config = dict(
    train_examples=101725,
    head_dim=64,
    qk_norm=False,
    projector_hidden=1024,
    projector_out=256,
    projector_hidden_layers=1,
    beta2=0.999,
    steps=7100,
    final_lr_fraction=0,
)
Rows from block 6, named by matrix and row number. Rows with one number belong to one neuron. Each number is 500 + 50 x the weight over the matrix's rms, rounded and kept within 0 to 999. All counts start at 0. Numbers have three digits each.
# fc1: MLP up (model.blocks.6.mlp.fc1.weight, 768x128), inputs 0-127
# fc2: MLP down (model.blocks.6.mlp.fc2.weight, 128x768, transposed), outputs 0-127
fc1.404:512408483610555545501557466434514540409521473578523525487531616573532548493498544475521445556600553483469552472526481573492569452592469556513551429613545492520406394533506514431530521535557547507494510495568421483509494470491515435501399607491421490515459450469506441528504486496450539479558487471443507421553486443562470522545476523577493478497491509508433372522523467515412414486514
fc1.405:481556546449486458470549428481495646570497490485584480558515513496495529525457469478476526587474513570501455489455441570558520381501451479517517460554529552541469465530534573467551526525471468511427482640502454473439489471506540465541443505478511563480531483540373457537413521543506558442383570622562509549540510481491491389463468488515503528490506483594579460465501487445464598510452
fc1.406:547496443437504575514499534550483537491500512457498576467441486499488488460464508421551516498522556438535565496471516494501431475476515476586533455540424534471584572476522438510498474534520510572438536543401482534524485498498470561473493505507564541456528506464531499502488454565501501473479574475584569443522455530476588430489561500537444502547586491572451485543501531532555527566479
fc1.407:489550520440520466531518571606541518499488608548540407570514585466485512515451464457465534562410598485430489478506449463427480553456495486476536559453460527481524609485513528479473467482502517506447510445535495488469540453527573589486503440527481443543543568509454484505438472466475461449460577488496503466526492601511468544605481531533522481421476536496493492534516396489554523466449
fc1.408:491421432543504544561475424507475454463467541576435600452526513548467473473459509529406561518486532439438384506555508468508422502517415591594484561525397463551423412524522426517515504526495515511475490399464591528494587464406517458524544541407559505560437435561429524546589472444545575278482559485612517478486524566522565471525577441577505530459558502370585540502574520606502455471468
fc1.409:445422426568484477478538555466483466533560387547516538517508447634482516469515555435470539502493464388484416419466439474541572454487400526479601675530473425462481545571518445560555505626583387493455664528554583633448595533565493518570629442434558464577445567389454498502506508501546503504446601422426524527470536374560489420496533513459475525570541563423511452427563623438523402472498
fc1.410:475501512433535494468487541452471519466494467539400443406458469521489539472395558510530545426555425549438502466379486473423509369496550580454442469554484413575411443555567575426501469480515528486456470496487545506570443534536503486463446546546508536541509624558463414607430517491417592555484530489516472534597490600518507364460410606501513433592347613493505493559465459493576532576519
fc1.411:469461540429504451566602520475470502463438517442491475504598505533473591508480477476462517506524504430428476529467559482534504479606530526408429450505499538453436477526460577540437411513526508552430459575609521490457463482490475556436551538571448450554450434545531529410610470503468550465454520440442472425606514521447491545470492486499540476507527435579403449521415595463514585505492
fc1.412:665541504557505449466522544496438507483461577482552507477569418516439507484593418527502490434518478463521647500548557511504558512476433437419506556398488464482485466507524463465440480467489474527454500465498524421512549451424498454500449447479454476512544548569558479454472491481404454582538544487475484450559512486430507525456475455498542520518441504508562555520497482519501376487512
fc1.413:441432577463505527515563426577482502524401433458549458557480418463544505492540459541576486503419522469464456510509474443468528530450449602439538429541576420547424504459474538438478488538473518453512510557499471427493412470455548517471481554535452454528506462508473401474495580489531561431474495535482467512531546492561520502495459481491581575495586559568460623543566529447557504540429
fc1.414:439603453483489522472481484520476518501425505463512490389459554495440480496540461489513558567511416505485462494583500453526568500478468528493493423464483548547557589425461532551522569487537553552474530476435565395576657492458525506471500604533497502542531456463493567470583517542484432471525463469457412511443472571529464509449570461432450582496545565470517403544492502512455463445463
fc1.415:427465524478464547499503586555509575535475475448546472601440457505522506542472476407535527530483505477516559624540526524530513496520583448542526439520556506526530492456547619515533512440464446448418478469524494477492599559464489559549540504478459554498482553526521464548500475456543559511518501455512385432487554459494490488485503528529429452473579530497434547493528508511528453501598
fc1.416:408430459447597473471473502426421545547519442460422569517570476591514441466484486579538460531514571449525499526580407517474535471538497544469426591549500546530483484527542474510508564484488464560504578380442493529549570489449516570469539486373586508509526537586385521478408476477624550555531517558450545431513437499568501547608625458477427473578488473503565474508463535458484436440549
fc1.417:609455580449426526396439499541544450552450518518472479469435512547549534524538403444624501486578539425512500469452482571449473462450412568486473476410443416645469527511514435566463523530570461434493490473475527530550434445465599512598484490552524559572521544465558527491470489531508488465504483478462471517513516442480555521541429480530488491433472563506511527576547495522560514511497
fc1.418:511460575421471367499522558499592567562487554440461477494492492511512421475434509614502565603614533487536465446450485538498506498550433416514469467522594496411535453560429556543500520494519436499465628463472406374503524527460557483433474569518501493580503516498535464442519391405480602522497600542627493455524595586495611539378547514535519409426542399433505418529472535457537531505481
fc1.419:449444465526574522442570500494515550399505657503553489505542465456527537541484488497530535470567440439494563455500584500543514559451496436485515472499448573540572457425497510574516506606410467576500395446508424550532561500512379497512537597645423483500549468446522415417450554525423499419504475476449501457534450461422441487496593576512570533454563569502479522443525511465523509549526
fc1.420:389554601528627575544534542477517477462451532585460560504440526604572493444575492547433598593546586463471483513501462502344430487511487433483502457537460552487435390509350457572428562515492532495390450518458464412569416522431524507572525350483508415539490549406622463490519486526503437405528581465565534548549501458453499545470486483482573465465539582504488433565481480466518526469549
fc1.421:519500473506484498446434498511595494454563472454631433472433602565452531518477501580468446503565529480527507518494507504466553501515529527560543470489582511517476459448524553498485523460582562554446535479392519483478544501539434515477509489500476545529578486458483545490530539462558481492532481528465546604532493541521538520503464446546500538574493528571494516520454461428477489440423
fc1.422:486483500501487520542429522400459474471486432425592541433542492529493407471436509414503449563414491451510546531526466479564497495592540492543501561590524518523450430512391612455535456442595458484582569529541582523412608423471533376579459504553509532519480527517482496450454477403511495464512496540547529375532459511471469420541548481530507553493459449507451482467545498475586508503500
fc1.423:468502549515434532430468464513414530475561496499399546586387545462518465525503482471451524417545523510504500516443510548597487496613428438495504532505441525582460492510514455443528560486467484505442527480462450497565498416461512495581491494531488547536542544405617538520569500544494498540370435578512527502425484451493487444546584543471471504416507470446530478579518530484419479486472
fc1.424:482540543524450427529539516482516466575517478526529528456468485517462549496559451514497541529500508570485526542606500514530572462448544504465503547487534523551416427454545494504584573515496507472476559494538489512509548493445500474534564562450397500573507465457571474561556453432488464490427521452375505491433468570490482442477470477524509569518548502463540408443542478489529510460512
fc1.425:546396475433403487432529528462537488518496492504460606517503495511424501485447435511445520518535478558479435404496467475427557476451535486496513514548568491492535462449516572460513405482499470565477487484479441532473547552554493467506512582415498508552535497522502499473421479512532474560547557418495483497447502476532447501487456528472587552531533550534527447538546416472505550495496
fc1.426:554577447526491475477447503567509475587446557460495428492424511522498550546455607556465459478518469448677517439532483544498495453519439507535498420417463519463500454513547473445620523436433624554583496485521521570525447498478586474430494467381475475485542449512383482499465569462587578406385595599507521421348480492530529490552442500509536485526496522495533500470526518471423455474587
fc1.427:568567514503423496438434563462484462485625468449471552580546528499551440451512488434499416474546537462632513529398437466592448509478417502488538429434600488548577548463540508393523467394499524508516550485514487480539453456440538508474497515565564457583466418498565585520434479558464454548468546516481594525496500463481561617422458500474517507562409420566381470478514504513534471465493
fc1.428:464509490461488484520538518431500550442545507572440515426569578459565492501404494463568485410552505508560532459574514528533525458467505433495479484472483502500554531477443521463547504404479564566447471592493527551536466551528477455528419555465534519494482629571516473461479470444516536485483569454464462498490447536548506484522401490526428451563441568486522453555566519362509538465506
fc2.404:562525538453463517406487480400523519536391440367535524565434625468522481596463481498548462558417500430502523399428413416576510527434433485527446458418480461511572549536462430497564536430503362519413518514438520500538519470442530528485507547528507466536428521442440408613472507502556483480499494455487542457563587548368446576508506493483449542523539495522537528553502491477498504500465
fc2.405:473558494444565526603634582515488449480442470562522579582465515432546517447461407485478457528525476482499512479473543589525547463643492471602470521520534501515508478505519418501489463486507540559383431514497366467514447564559510534478503557494483500423637544513565500560533507446497499479446568485582459458508556484507469520514440499469542558462443609437506428580440534516405457529586
fc2.406:516534484591458497551524482447506543528474509593560520621546556499569470503583457484447429479559471554510534479515509511471543542581484475541518487404547487587473431593499543577461451523525526445522525475527497423463441515514509441602507571469524484521500545474469478460447527503461416511545486508516550544491509504498428457510447490518582557548415514493614472430451455500488486473519
fc2.407:417528412455485532516532574582542416506514531553583442443437481494432518465517461526529437409481450492455445477442544403497538475492424571464491409413517444543481486482448539538566507502582574570480501538499502466531555506555504488427553553491544430552476541448529468454542428473530428480454445531493615456448446563419550510450526518429546476570511539542451430539557447509579541472499
fc2.408:439501449527522594500529491527533531497491508435410448501467479604556616564526570508535623460585437466608463530492502438394506509656467423371485579612522579538452570435579501386489551499436470500503479391629523589556448452425513562487458420438436486463463410492460621566484514389606489499484571486520471461430391538534471554474536508503360525539523483570306500538410560461411532528468
fc2.409:523524478452492522530496459606555526516466538468512495448551499475419549476516519492494461471538591537536521562514496558463381522514552494484466405468491597555513479446452493495465473392430583487643393499538479378543442468467471506414378474579422466515462435570443544505517472531532513480519432503458422429535557486503507476500547421549595503472492422539473544519426506582478562502491
fc2.410:471471565549511442392506573484404568433464468455383457434473465560512577476383502542508504352598472508448456446363487458448495456456553528466417439559530474491428426581541565510550484524499552569422526475492514486578415579550530534488420542587472589598472660510511401588495487453455575568524543413519484509572543560513486415485443563505515481639463516506503542511490517472571541549517
fc2.411:500535472486439511520566425452562539494457404450535492493610501472552610593434438457448496509563481538459485407422625528492475564620465411463548493433494518484516496460524456525516495470511500580521481600528446481507510552520524524486538513542405492624466471639587551527641501518509535567478504445468413487637527517429559497482410490486402469434537494549429468478402542461578538513432
fc2.412:493518511490463597511437470636556532506508527553459619611516500496487429422440471518518512519359437612484430538506458504532442382543536583471489379571525470479510546477491434562532432535540554431476511499529501584489479465479500440556543556538505489503486580410536518460518440446526518427386500464489538488445506516570449610493515560445618504499524429472475474460538553520503625545497
fc2.413:468498475539547492403529441428557487461490525503573505524530554494510410503499532468526454542516479464489521485583501507514480482539494516500566536519451608482525536556424392450551490575460506512557408531489494460400409438549544506415527510334468502514468509478501466520489452509515545492495488491501513540488530484495491524517557500556507525549483487449486484394452496477519508487574
fc2.414:527470492479447542555507454431494508469458551549494575517462486485553454582493517538596459468511469590548586444435481519476424546531576486496470579479579445388549526539489445500373485541459529514521500548549394502495381487523428366513501482454529552363630565546558445508490525451494502523513467491550575502510560424468517472501457560431463485577438476563551545466445507540419525512473
fc2.415:417439510417452565458582495540529558512497537520509442577414444514560466493567445374475513474427554514436598578507579516467525497558533484538559544505500461490458524536505541502446434478554451503526488539544523550452540568568490490495464497479523484469540537515468494528513493391484591547458480470503521540475536492543546478499516449566464443485548477453461465486396497518554511632587
fc2.416:394410312474577528462489453450481598587560521464504545503445474537529462445490518541496455505523586397578414565541423523504546485524516478616367624488502525553569491593434455451445582422488506548479485418465441520487485487521559594409469439365523558505547522506471470468426486601562539521488540582466478380472459449464420508552607444573454401532492459479540510633491465512465468516497
fc2.417:479446439430497511456511475485513507434437456424482557493482509564568554481547406502565531522529553420658473448508519590429591556551464527563515474552546423477384585580566491525516534478449481509446514565497463491488396498496521557512510480496426406567495563473490516498529508465493475481457408498559443514619443522450520520512537490499531438408446481591480534578556452554495569448508
fc2.418:593422457517544433432443569510517608610530558406409495496557483523437517371475465569527511439565506494530535491455571634581546480405402519461500510571476443384507509507597450535443445424344448539493516467448506487449439534533545507531564503518480488442448510449557447535570436507452517619462558541485574497561615508437541438565511452416533497410541429484453465558490489479478500503515
fc2.419:485464483515356507510459437479555628449489491466393439512428428550479558500472535562441482535570497521447525460572556531560485581487458489534531446540517577450476465497431409520513437473356482488489577595511472487501511508578567505443448497470473459507461529472452540464416526434576468495533519495512514468515546596428514510465539465515400536416498484572538423520495496465555474562419
fc2.420:431514566466610495498418541491521469459490532585514536564491525593482497416573512556492561549562491444445494491508496488455404430516471434448441547493526605477494530451453486566421516525507524509437483519330531524531417511466492493570572428475499412624487544442586477478484490528460495504600499506557512571548514450517502583579473445388537454543486539499465501439445533566493510502580
fc2.421:518538421589496448401544483537436477537463517524553494492420494593480481512532427586469495496489483519535511598604569452482422503490478573419504457377577549453506580505486535471546463506525485450517415553523579497502574476515467492545463525461360523478562495478485472419474474514437463482601540472478510453514571548567524499536499503483447641559497509553516464499456474483469559460464
fc2.422:611499552487474520499514564514567516476426508620597528457580552594516524518463401485536416512455536436544487560498547520470542511473487535452493328578456495536411463518567528482476533507461408556495406477427466491513435525597517518542630530440621431519499466496504473526462488470401608501547534493469544489532513476563460478436482439610572460425484490455549443482492560546594395488549
fc2.423:470503558518459459403445514446466471383612470543416620517503553376553504550492497463495498494491484568444504533461455488571452505570455431465527614499486509503491466501494433462503432478496497519460481547520454483458509459410437565586470573511501458486466534521508496502509474572509533576417476532495494543412559496460531503566589508472498456429475479442462429591486483423478438519537
fc2.424:546530576541509431472527445517577513602570560521500510470392525507479459525572561533472548474564476476498498476457549548529415396548504513482554546482535516581526516429533437454499611509545467401514471547587505530425453511469498410490415519505542532496603381500554510500532501487425432454506520509508561448506405425544521495414503482494615514528469487460486481595490466483468556400488
fc2.425:496504513391480501502456562488437530611502532530543505448539454486445468459584528477428412521576554539470501523398537502451494487409500518452523493486455506492531497522487498453558450499577559478460478496533501502404505510481495495519514495498509443505470527451494576512475496521482492570491519445475504431487552533569561536505479474520629611508492483544452568540498450512449558442530
fc2.426:544480430498468479442464529468562464447529505507525455508469446447529412398562450485429582466470479528457507472391530552509488483401544420474497510409503416473482501472566440544483511417458531466570472515462512517499520463428515506628567483511587477579453446464502557414464535513499532547421439531453451540584451549541527437416403492513495503460486507511500451478466484483538613538577
fc2.427:487480445449501498571504466502523515554408542473477361481493488578417431531466454623500531536486457469393536582527571597440516527567569487488542513517563496486453457466488450549485456503486516491519478519533433523523483471530465445467531527368488500348539592497499451540481510471525563479465494495630450506508555587481484474514552514542450498509566582486530557483380473509480497467567
fc2.428:392569538538553458405407474451479532512462535493550428527475446454540454426520582556437518396594531494499425523426413494457556553600469464512546533553535453419547495482457469548454456464522498480493518468475523435475546516459583521520487543538450489436570537454563509565483522410514434564473577499499577480527430447566522540456572459432482493592491522456452514583495552603426377516566